A small model that answers yes/no questions on an image's attributes, trained from scratch: 1.2 epochs.
Rows from block 28 of the image encoder of a small model that answers yes/no questions on an image's attributes, named by matrix and row number. Rows with one number belong to one channel. Each number is 50 + 10 x the weight over its row's rms, rounded and kept within 0 to 99. All counts start at 0. After the name is the row's rms in percent of the matrix's.
After each channel's rows are labels from the 100 images, of 14976, where the channel reaches its highest value: "strongest on" is what is common among them; "peak on" is the class under the peak. Only what is clearly more common there than usual is listed. The data: rendered made-up planets.
# conv1: bottleneck pointwise conv (encoder.blocks.31.conv1.weight, 64x144x1x1), inputs 0-143
# conv2: growth 3x3 conv (encoder.blocks.31.conv2.weight, 16x64x3x3, transposed), outputs 0-15, a 3x3 kernel for each

conv1.32 104:53 44 54 47 61 45 27 56 49 42 36 38 56 79 71 52 56 48 49 46 55 44 42 35 45 51 57 43 62 50 51 62 44 79 64 53 77 45 48 44 61 53 61 55 57 61 29 64 62 49 53 46 50 39 64 36 43 54 56 36 52 33 40 47 52 46 49 50 56 53 60 29 56 36 39 67 56 57 47 40 46 51 46 53 35 73 52 52 36 53 53 59 41 50 48 73 43 44 39 61 43 39 46 81 50 60 58 39 38 64 48 48 51 57 60 48 53 50 52 47 55 59 57 46 46 49 34 43 57 61 58 42 58 45 54 58 42 58 50 38 50 40 53 48
conv2.32 103:43 50 37 51 47 52 65 40 58 44 44 51 65 36 52 42 30 61 66 80 69 39 43 38 59 52 36 51 41 39 74 56 48 53 44 41 61 42 42 55 55 54 61 44 47 43 53 45 71 42 50 51 29 59 45 43 65 46 42 43 59 47 53 57 37 37 48 42 45 58 49 55 48 53 65 46 38 66 79 65 46 71 62 39 45 48 48 60 35 51 49 39 59 54 58 24 58 55 51 57 30 66 49 52 52 47 51 63 54 46 46 51 53 49 47 46 49 41 44 55 63 55 48 35 61 54 65 56 42 37 46 48 51 57 44 57 33 41 49 45 34 50 57 59
strongest on: desert world; full
peak on: planet

conv1.49 097:69 46 40 59 51 60 32 60 41 43 32 43 52 43 59 57 49 62 63 35 56 49 51 52 41 51 47 46 60 36 55 45 37 47 39 58 53 49 43 39 48 38 59 51 45 70 46 42 26 56 55 55 47 32 75 53 32 47 51 52 34 42 45 49 53 44 50 40 36 41 30 58 34 54 60 48 60 40 57 51 46 53 58 57 38 40 63 54 58 52 44 50 46 49 57 31 50 47 56 57 37 60 52 62 51 58 45 74 68 35 38 54 47 51 55 31 61 45 44 69 56 51 53 30 56 66 40 66 51 77 43 49 56 52 49 50 63 51 54 51 46 64 64 42
conv2.49 107:29 54 53 45 50 43 51 21 62 39 51 60 57 48 60 60 51 63 66 45 66 42 53 54 51 54 47 41 37 56 33 65 36 57 54 49 41 55 29 58 43 49 42 38 30 42 44 50 44 55 38 46 53 53 46 70 49 61 54 37 52 50 45 40 61 37 60 38 52 42 64 58 48 38 43 41 42 46 50 48 34 81 39 52 55 56 53 43 36 44 51 34 52 61 56 49 57 58 59 60 66 65 56 46 65 36 37 43 62 47 43 48 48 59 42 49 63 49 67 55 73 39 50 53 49 60 47 51 66 58 38 42 37 53 49 30 55 44 48 39 52 39 62 55
strongest on: crescent; desert world
peak on: planet

conv1.22 086:60 42 40 50 61 57 75 51 55 60 61 49 51 52 56 53 50 43 62 45 53 59 44 53 40 29 51 50 69 64 46 50 43 52 52 34 28 44 51 78 46 52 65 44 46 51 66 52 46 52 42 31 46 30 51 44 42 48 50 59 60 68 47 46 45 47 50 64 45 47 44 57 56 47 38 52 71 40 47 42 61 69 38 66 57 75 45 53 52 48 44 54 52 63 45 43 49 52 51 42 46 36 34 57 62 58 49 61 44 56 63 47 47 43 63 36 42 40 55 52 56 51 65 37 46 42 33 35 53 55 34 50 47 59 36 35 53 29 39 72 59 55 60 49
conv2.22 089:63 41 31 44 51 58 64 50 42 49 47 35 55 55 52 44 49 43 46 54 42 47 32 38 54 45 39 42 56 48 60 53 49 53 26 60 40 38 35 54 38 44 48 45 47 44 47 50 43 40 56 59 36 63 33 33 45 32 33 43 38 48 56 64 42 35 42 43 55 43 60 27 59 44 47 71 46 73 43 49 41 37 60 67 43 62 66 43 39 48 51 54 39 45 35 50 49 49 27 45 45 58 58 58 64 40 57 45 50 66 56 65 63 52 70 46 45 57 47 50 64 48 42 47 64 45 51 64 60 41 50 64 36 57 39 59 68 42 53 50 51 64 45 46
strongest on: full; cracked ice world; banded gas giant
peak on: planet

conv1.28 115:52 37 61 57 53 43 41 33 48 68 59 49 23 42 39 62 65 48 64 58 46 58 39 63 35 39 43 68 59 42 49 37 46 56 52 43 30 35 57 64 55 33 40 43 37 49 65 65 38 48 32 56 49 56 53 40 59 34 52 41 31 52 38 51 42 59 39 44 63 54 54 33 41 68 58 63 47 43 60 39 53 45 59 44 53 49 43 50 43 46 49 51 59 56 48 59 71 52 52 57 58 64 39 45 40 45 56 33 51 41 44 45 60 30 43 46 56 46 53 48 45 54 54 26 57 31 60 63 64 52 44 39 60 51 55 38 59 44 50 47 54 66 47 42
conv2.28 103:47 40 58 51 39 58 52 59 37 53 41 49 53 48 55 51 40 37 52 62 69 54 44 58 54 42 63 68 51 54 44 57 59 53 45 54 43 40 60 35 41 52 41 44 45 57 73 46 50 83 60 50 53 60 62 48 46 62 49 33 48 56 43 42 58 46 52 50 44 51 61 54 30 54 42 42 48 58 44 63 52 52 53 49 39 46 42 35 47 44 57 59 62 49 55 69 58 49 58 47 46 54 45 54 35 34 47 67 66 52 55 27 42 67 55 33 51 53 49 35 43 56 60 34 81 49 53 55 61 59 35 57 45 60 42 56 61 71 56 44 65 47 31 66
strongest on: glowing rim; cratered rock
peak on: planet

conv1.13 103:56 55 29 41 46 50 66 57 55 26 36 41 57 50 56 67 45 51 40 48 21 55 45 44 53 53 55 56 48 50 26 46 45 52 54 52 55 50 51 51 53 47 64 55 42 47 52 43 43 54 51 61 40 51 52 63 43 56 51 62 34 60 57 56 52 63 57 35 37 50 42 57 30 52 51 36 42 34 56 44 34 40 50 52 37 37 68 45 38 27 39 51 37 43 51 41 49 47 50 41 34 54 57 53 58 81 62 53 48 75 58 57 51 35 39 44 45 41 47 62 48 52 47 41 47 56 34 61 48 44 51 52 52 47 55 64 40 65 59 54 35 39 66 36
conv2.13 104:40 47 44 48 58 30 52 36 51 26 62 50 40 52 53 59 49 52 72 61 59 41 59 37 44 34 56 39 65 39 41 68 49 57 54 44 26 51 23 56 47 59 36 43 51 54 47 59 48 63 49 65 38 41 55 71 46 62 48 33 47 53 55 34 51 50 49 33 51 48 43 56 72 60 51 64 44 54 40 52 42 64 63 57 66 49 57 32 52 38 42 65 49 52 50 47 71 41 37 77 56 59 49 60 59 54 41 51 53 58 59 41 47 55 43 49 59 67 42 59 52 52 56 42 51 61 53 52 62 56 46 41 46 53 46 38 55 54 52 62 44 37 50 41
strongest on: desert world; crescent
peak on: planet

conv1.48 095:49 60 58 44 64 50 28 38 47 35 54 52 54 48 52 57 66 57 41 57 58 57 54 37 59 39 39 35 55 54 72 46 32 44 45 23 59 46 54 61 43 40 38 59 52 46 38 49 68 54 64 44 41 42 58 42 57 52 51 56 52 41 52 61 46 45 51 59 51 44 49 50 45 36 37 42 36 59 61 39 73 36 61 38 82 53 50 56 63 39 69 43 49 50 51 59 57 59 58 51 39 36 42 48 49 47 40 52 35 57 36 52 38 45 55 84 48 63 56 47 44 45 38 50 54 54 38 46 52 48 43 58 45 58 63 55 46 59 42 44 32 52 55 42
conv2.48 095:50 45 49 34 42 51 50 49 43 58 65 42 57 37 56 47 59 54 54 41 65 38 54 38 48 57 54 60 46 45 29 50 51 25 38 61 47 33 40 51 49 55 51 48 51 50 22 50 58 64 40 49 54 43 47 49 38 45 54 50 56 46 53 32 22 46 47 38 41 31 38 44 60 63 70 52 57 73 68 44 56 32 55 41 69 59 46 46 52 54 54 56 40 63 33 58 61 58 43 40 62 62 55 50 39 48 74 57 44 58 60 60 49 47 49 48 48 60 56 52 28 44 65 49 56 42 45 51 44 57 44 51 35 43 43 25 40 55 54 54 51 55 60 44
strongest on: gibbous; cratered rock
peak on: planet

conv1.0 087:49 55 65 34 57 64 59 60 68 49 51 42 64 45 60 59 38 66 46 42 52 74 55 45 37 62 41 55 54 56 46 57 59 55 60 56 69 66 39 33 35 67 60 55 63 56 60 56 42 47 58 47 59 55 37 56 62 45 48 35 58 57 42 58 58 75 65 55 52 43 64 50 35 41 50 64 48 68 50 46 54 67 50 48 60 38 28 54 57 65 50 36 59 43 59 47 58 58 42 61 55 58 40 61 47 44 56 66 58 46 53 57 53 44 49 64 42 39 61 42 52 39 55 63 39 62 43 36 63 35 56 55 54 59 45 50 51 67 60 35 53 50 59 43
conv2.0 111:47 57 50 50 81 50 48 36 35 40 63 59 61 60 67 35 44 29 57 60 68 48 39 33 44 53 44 44 55 55 50 49 46 50 48 61 52 60 53 59 58 46 38 47 49 56 50 51 54 42 55 42 47 47 65 63 53 44 54 37 48 37 51 45 38 30 45 52 59 41 56 57 45 48 40 59 27 62 26 55 47 70 54 43 47 39 43 57 55 56 56 52 42 57 49 63 39 60 61 35 62 33 49 25 40 50 56 53 60 50 46 60 55 52 40 70 41 49 53 56 48 54 49 57 53 54 44 42 70 54 44 32 48 50 31 30 61 32 58 45 57 69 41 51
strongest on: full; lava world
peak on: planet

conv1.33 095:43 39 53 62 39 56 68 40 35 49 31 26 41 74 40 49 51 35 49 47 41 51 35 64 51 41 40 51 57 57 46 47 49 48 48 44 59 45 48 40 60 60 36 45 75 42 48 55 37 42 52 47 38 49 48 40 44 67 51 44 26 43 33 45 56 56 30 57 64 56 49 52 60 60 54 39 66 38 51 44 58 63 48 37 55 70 44 45 34 45 62 48 63 51 58 60 65 48 60 41 66 45 51 53 40 44 60 42 45 42 55 51 45 59 45 44 46 52 34 69 29 53 61 39 66 37 55 54 44 38 55 39 54 55 56 56 44 53 51 30 58 52 48 37
conv2.33 087:49 44 42 61 22 45 68 55 48 40 48 65 55 65 67 48 42 29 58 61 71 43 48 45 45 44 42 40 62 60 69 41 49 64 40 38 45 50 49 63 48 66 51 51 52 51 58 37 35 61 76 48 55 55 51 50 53 54 70 44 31 37 41 46 44 73 50 47 28 45 55 44 57 42 46 50 58 58 68 38 63 38 78 40 31 46 38 43 48 55 48 68 63 48 48 48 48 42 50 42 60 56 55 55 50 51 39 59 54 56 48 46 53 53 48 49 44 42 56 51 52 53 45 42 53 50 44 52 47 50 55 40 52 44 32 71 47 50 49 48 65 56 58 73
strongest on: glowing rim; full; banded gas giant
peak on: planet

conv1.51 104:63 68 40 57 40 42 43 46 43 51 53 45 39 62 53 42 51 56 54 37 60 53 46 52 67 32 59 50 54 51 40 34 51 42 50 51 59 61 58 43 32 45 40 50 50 47 62 33 40 40 63 42 52 60 79 79 49 31 57 46 59 44 62 63 43 52 42 67 42 67 57 33 50 60 58 44 39 43 42 48 42 42 46 60 34 44 53 60 40 54 53 56 53 55 40 50 44 42 63 45 46 45 39 64 42 63 40 58 68 46 44 40 58 41 63 44 48 51 47 87 43 66 52 46 52 49 37 56 48 41 45 39 48 40 46 62 51 68 54 46 38 40 53 57
conv2.51 106:45 49 52 50 64 53 69 34 68 46 53 49 41 64 49 64 57 51 54 41 44 58 58 33 53 47 52 57 48 52 37 64 42 60 62 21 40 34 38 31 43 49 38 47 37 51 41 49 60 61 36 48 51 51 26 50 45 71 51 48 49 60 57 43 69 62 40 33 39 63 43 51 55 51 53 40 59 51 56 62 45 57 38 63 54 60 69 49 54 40 42 51 47 50 53 54 44 48 53 62 60 76 64 45 51 49 62 52 51 45 57 54 51 53 49 58 61 43 43 51 52 54 37 59 47 70 74 47 58 54 27 61 48 55 59 33 55 49 51 29 41 41 52 45
strongest on: crescent; banded gas giant
peak on: planet

conv1.53 094:71 48 40 62 46 48 52 57 51 44 56 52 46 50 36 72 60 51 42 34 47 42 47 71 66 40 56 40 22 48 57 51 51 52 34 52 39 59 55 31 64 45 56 39 67 60 53 46 50 39 45 69 51 64 38 47 59 35 49 54 62 59 52 42 46 55 61 55 34 39 39 41 71 56 54 45 57 60 56 41 22 53 46 48 51 57 61 52 71 65 39 52 58 39 50 76 75 58 59 52 52 52 25 38 56 48 60 46 45 51 50 43 52 43 45 44 49 48 60 48 57 59 50 46 55 46 43 61 55 57 45 54 61 51 51 59 59 66 40 58 47 61 54 47
conv2.53 087:44 55 45 45 53 36 53 65 33 53 52 64 42 54 59 46 41 39 57 67 53 40 52 37 39 46 62 50 58 52 43 73 39 52 45 61 63 77 51 45 35 47 60 56 58 55 58 39 41 43 52 54 73 30 64 37 35 62 35 50 63 39 39 41 34 43 49 49 48 36 42 26 50 51 45 45 53 46 51 43 39 54 45 33 48 34 62 47 44 52 38 51 49 45 66 47 65 39 58 48 60 45 68 55 36 55 46 30 47 59 51 45 55 44 60 58 55 52 53 49 55 61 40 34 37 46 34 61 34 37 61 57 39 39 32 61 53 53 42 46 41 50 48 48
strongest on: cracked ice world; glowing rim
peak on: planet

conv1.43 113:54 36 61 73 46 50 57 39 55 51 42 43 43 55 55 50 43 66 62 65 47 44 67 39 66 34 38 38 56 36 45 51 37 66 24 46 47 65 45 40 45 60 42 42 49 47 49 35 27 47 37 45 51 44 50 49 56 60 45 48 53 48 46 43 43 44 60 50 55 51 48 44 36 58 40 30 33 49 43 47 24 72 41 48 53 55 50 50 61 47 53 44 57 37 50 50 64 36 53 65 67 52 56 54 49 35 49 47 43 47 34 62 57 45 50 43 47 61 46 46 23 38 60 60 62 38 33 39 47 48 50 45 66 40 59 70 54 54 52 39 47 49 57 60
conv2.43 130:36 53 49 54 58 38 31 47 36 60 69 57 48 42 53 52 58 46 59 51 38 71 52 70 45 53 51 34 63 47 70 41 64 53 45 47 75 56 53 50 55 60 56 53 51 54 71 35 58 50 61 52 66 49 51 65 46 51 56 48 46 41 45 62 62 61 67 60 43 56 56 49 34 47 48 41 44 42 65 55 75 57 27 56 53 38 52 49 54 49 48 45 52 52 64 49 49 41 67 54 57 41 43 50 36 50 55 61 54 55 53 68 50 53 47 50 54 35 63 41 40 53 51 55 53 37 51 43 57 64 54 46 61 60 68 38 48 48 49 53 47 78 39 81
strongest on: glowing rim; lava world; full
peak on: planet

conv1.15 097:48 41 38 39 60 65 51 44 50 68 53 52 69 72 57 35 36 62 44 42 56 52 56 52 43 55 62 64 71 58 47 46 52 41 33 66 55 64 42 54 36 61 57 44 46 48 51 52 47 56 59 59 45 56 40 48 55 53 64 58 36 53 43 58 50 43 67 66 44 62 56 70 50 60 40 49 49 53 53 48 52 52 54 38 20 33 52 66 46 59 36 61 51 65 54 61 45 55 52 54 65 48 66 62 54 47 47 44 64 48 31 45 50 50 57 54 48 46 59 53 44 63 71 46 48 71 48 77 42 56 46 48 67 35 42 49 43 41 56 47 36 54 49 61
conv2.15 104:42 65 31 54 54 54 56 28 48 35 52 44 53 69 56 57 47 44 72 67 59 53 54 43 45 41 46 43 57 48 39 47 53 66 52 69 58 43 48 64 45 41 63 58 47 56 42 55 51 47 62 47 34 51 34 56 46 57 37 61 51 42 54 52 59 38 47 35 30 25 43 41 59 58 50 68 54 58 67 47 49 85 48 56 44 47 43 60 45 48 38 66 45 52 62 54 46 59 60 73 52 43 35 41 46 40 52 54 47 60 50 57 67 46 45 44 52 46 48 47 65 45 44 35 57 58 52 65 49 40 47 42 31 45 39 37 45 40 60 40 48 39 49 42
strongest on: full; lava world; polar caps
peak on: planet

conv1.25 097:40 62 44 52 34 46 43 52 46 56 59 57 43 52 38 71 56 55 42 34 44 38 54 61 34 59 59 53 57 33 48 49 51 56 63 45 48 43 67 53 48 37 53 67 50 52 53 43 54 49 41 48 53 64 36 60 55 64 45 69 61 52 53 40 53 42 60 42 47 59 52 55 46 42 50 45 35 37 56 56 59 39 53 54 33 65 29 49 69 69 51 49 56 58 39 60 47 58 26 52 29 56 43 44 61 55 38 55 54 15 52 26 61 48 68 35 47 53 58 52 61 49 47 43 39 59 69 49 43 59 47 32 49 56 60 55 59 37 42 57 48 50 56 49
conv2.25 091:39 43 39 46 62 45 67 67 46 43 48 61 55 53 54 57 38 45 45 60 50 39 39 59 50 49 47 42 50 51 46 57 56 62 47 48 42 66 47 43 62 33 48 60 49 61 54 46 68 70 44 54 64 54 62 38 48 60 47 46 49 39 57 44 35 47 47 59 57 46 25 53 52 49 41 60 58 51 57 36 47 50 64 61 38 59 47 56 47 45 51 57 60 41 59 49 42 61 68 48 29 44 33 44 48 34 52 38 42 46 47 60 53 34 78 60 68 55 41 49 47 45 59 74 58 59 31 35 54 67 64 57 46 41 42 51 72 31 47 39 39 51 51 37
strongest on: cracked ice world; crescent
peak on: planet

conv1.63 097:43 40 50 47 75 42 59 44 58 49 90 44 44 56 55 44 31 62 50 55 45 35 60 51 43 61 50 36 46 49 46 50 68 43 44 56 42 55 44 64 58 61 64 37 53 57 62 26 48 49 54 53 52 39 53 56 52 65 55 52 39 51 51 44 54 56 34 66 61 44 49 65 47 46 46 56 50 40 53 44 61 44 56 48 56 29 59 55 40 47 47 41 53 67 54 26 47 52 46 55 63 49 50 75 36 58 70 56 60 68 56 57 52 45 41 60 36 58 53 57 40 56 38 64 60 51 49 37 63 41 51 49 62 45 55 44 56 69 53 41 56 41 51 40
conv2.63 097:46 55 46 44 47 35 50 56 32 45 41 46 48 68 40 57 53 30 56 52 63 47 45 36 46 54 47 45 48 53 29 45 60 54 49 58 60 42 48 57 58 51 56 55 42 52 49 40 39 60 53 51 42 50 72 78 37 52 60 66 53 49 52 46 62 28 59 60 51 57 49 61 46 57 52 79 52 61 44 47 55 48 38 50 53 47 42 41 63 57 53 62 41 40 42 50 51 47 37 62 74 36 58 56 57 59 60 62 53 41 40 56 57 50 40 68 47 44 48 37 35 51 54 37 67 47 68 47 80 47 55 33 47 42 51 41 64 40 47 52 40 26 43 45
strongest on: lava world; full
peak on: planet

conv1.58 094:52 39 58 39 51 57 55 52 60 43 49 50 50 65 61 38 50 60 51 60 39 47 51 60 48 59 38 61 59 53 51 49 66 51 49 51 67 49 53 38 65 65 49 47 69 61 36 54 40 58 42 25 63 56 39 38 29 45 33 31 46 38 46 38 41 64 48 48 49 53 63 41 57 52 45 43 59 49 49 53 49 72 56 34 48 57 50 37 43 57 35 48 47 49 46 70 66 67 41 59 57 35 38 66 63 38 41 26 51 59 38 42 60 64 50 44 39 44 61 62 52 65 57 64 35 61 47 58 53 63 61 56 42 55 45 57 49 58 52 31 49 41 56 47
conv2.58 104:43 48 41 60 51 36 55 50 37 39 60 56 52 49 58 49 39 53 66 65 62 55 27 65 47 47 39 44 60 56 70 45 51 79 65 38 64 52 82 55 47 41 46 42 43 55 58 41 44 50 59 48 55 51 60 56 63 54 48 48 65 48 39 54 41 38 62 51 49 51 42 31 32 48 37 33 45 58 67 61 57 65 53 40 49 47 47 59 51 61 39 45 56 54 61 43 52 58 45 54 38 29 57 49 39 43 50 41 47 38 44 53 55 38 50 33 53 47 46 59 59 52 49 34 47 46 52 65 61 44 69 34 62 47 33 41 39 47 42 66 47 69 48 47
strongest on: gibbous; lava world
peak on: planet

conv1.23 101:58 59 47 58 45 47 71 53 41 59 54 46 44 69 49 69 51 40 48 51 47 41 38 37 36 32 48 74 47 54 36 51 62 54 48 66 45 47 45 62 63 70 55 34 42 69 43 50 35 48 51 62 38 35 48 54 55 47 77 49 54 64 59 58 52 55 36 48 56 53 33 43 39 51 33 64 67 47 52 61 44 43 54 73 35 64 53 33 39 43 39 64 53 32 44 55 49 53 64 47 36 39 55 52 42 66 57 42 45 57 56 40 57 45 50 54 53 49 44 46 34 54 64 44 39 55 42 56 37 40 42 48 47 60 44 50 50 39 64 54 53 43 58 41
conv2.23 111:36 73 48 41 43 55 79 48 48 27 47 38 68 66 68 37 42 53 55 54 60 51 43 52 40 48 30 49 54 44 54 52 60 53 51 49 31 46 45 53 51 45 48 39 31 48 46 47 66 62 51 55 44 54 58 41 41 42 50 33 48 49 70 54 66 42 45 20 60 54 48 31 54 46 55 58 40 47 53 31 50 70 49 54 58 32 52 66 57 46 52 46 53 59 59 60 45 58 38 48 39 47 50 59 56 50 30 56 60 56 46 52 69 55 55 42 41 49 52 68 61 57 47 44 58 45 61 52 63 47 49 52 30 40 40 59 66 42 46 55 54 40 39 49
strongest on: cracked ice world
peak on: planet

conv1.14 096:44 56 56 38 51 59 35 53 48 39 35 43 50 35 40 53 38 51 46 49 48 49 58 63 34 47 61 53 42 40 57 44 38 48 38 42 55 59 46 47 38 49 40 64 50 38 49 58 37 55 47 55 49 56 72 83 39 35 47 46 41 55 48 41 46 62 44 47 41 59 47 43 64 52 58 69 46 52 57 43 44 34 54 56 42 45 62 46 57 39 46 50 44 44 54 72 61 40 47 60 37 63 60 36 54 73 50 71 41 43 28 34 46 49 32 61 51 44 56 40 60 39 37 38 54 31 44 58 55 66 59 40 48 43 63 49 51 51 60 41 65 41 51 66
conv2.14 084:45 41 34 70 50 40 44 49 59 41 62 57 50 48 31 52 50 55 47 42 41 40 43 45 65 53 61 47 58 56 28 63 25 44 42 74 44 42 46 64 36 64 30 43 51 48 58 55 57 50 45 61 47 48 54 55 31 50 50 28 47 55 59 54 44 56 42 51 49 35 40 67 59 55 47 55 51 66 53 64 37 51 51 52 47 39 49 40 42 51 49 46 51 39 57 52 58 36 70 53 64 67 61 54 49 59 54 39 43 58 68 66 57 36 33 46 64 64 42 52 62 63 49 42 68 58 45 24 49 45 46 69 43 51 40 45 46 55 47 54 49 49 38 42
strongest on: cratered rock; crescent
peak on: planet

conv1.41 089:62 39 67 51 65 59 49 55 62 50 62 40 63 58 44 59 45 61 56 53 65 42 56 50 63 51 52 34 53 69 43 51 47 48 44 45 43 34 66 62 46 58 50 46 60 27 71 52 39 40 59 60 60 65 49 52 56 49 47 57 52 69 52 66 55 61 42 49 44 57 49 56 48 51 34 52 39 43 45 66 58 51 64 47 54 51 53 26 55 54 62 58 59 55 48 54 51 64 50 50 40 60 75 37 45 50 48 64 48 48 53 62 59 50 61 45 43 55 67 66 62 40 31 46 69 37 40 49 41 65 63 57 40 39 56 32 53 65 52 48 58 70 30 56
conv2.41 109:49 50 32 54 33 46 49 69 41 40 45 54 55 46 53 49 48 33 43 61 40 49 51 58 60 47 47 50 53 38 33 55 32 49 46 62 48 50 39 54 45 36 52 38 48 63 48 56 29 49 37 44 43 55 54 45 51 57 40 43 49 33 50 50 57 49 51 36 37 57 38 51 51 50 39 57 49 44 60 62 50 47 55 78 70 48 44 41 49 55 48 69 49 41 48 40 59 70 50 58 78 38 63 47 58 49 67 49 61 42 41 76 50 69 42 52 36 46 50 38 59 42 50 58 68 39 33 51 70 50 47 54 40 49 52 43 67 40 62 29 55 37 42 59
strongest on: full; cracked ice world
peak on: planet

conv1.36 095:47 46 44 46 64 61 45 31 54 48 27 54 51 48 43 62 36 54 54 51 64 46 56 59 56 47 56 40 32 49 44 38 53 56 53 43 43 67 40 46 83 52 39 51 43 63 49 47 66 28 54 68 52 55 32 57 46 40 45 40 57 70 53 42 76 42 54 48 37 42 47 51 64 50 54 52 33 45 45 64 38 59 66 53 49 52 60 52 57 50 52 47 55 55 41 47 47 55 63 47 58 30 42 46 64 65 46 42 48 41 58 52 64 35 48 49 43 45 68 72 58 36 59 50 63 57 39 49 54 46 48 47 36 52 47 38 41 51 30 51 60 39 40 33
conv2.36 098:47 54 54 29 64 26 47 54 49 46 61 69 54 60 50 57 49 44 46 59 53 47 56 50 60 57 54 47 57 65 47 51 46 44 60 42 50 43 32 53 41 63 49 56 39 65 42 34 50 56 59 51 64 38 57 38 28 54 22 70 47 32 57 54 60 47 60 50 33 30 29 43 57 55 44 48 62 46 34 45 61 65 62 66 65 30 71 55 46 55 43 62 48 43 49 48 47 60 39 49 57 43 56 48 57 43 43 46 54 44 61 46 64 41 52 56 47 49 40 62 47 43 45 43 58 49 41 50 47 29 65 45 46 35 39 40 57 39 63 44 37 38 46 38
strongest on: crescent; cracked ice world
peak on: planet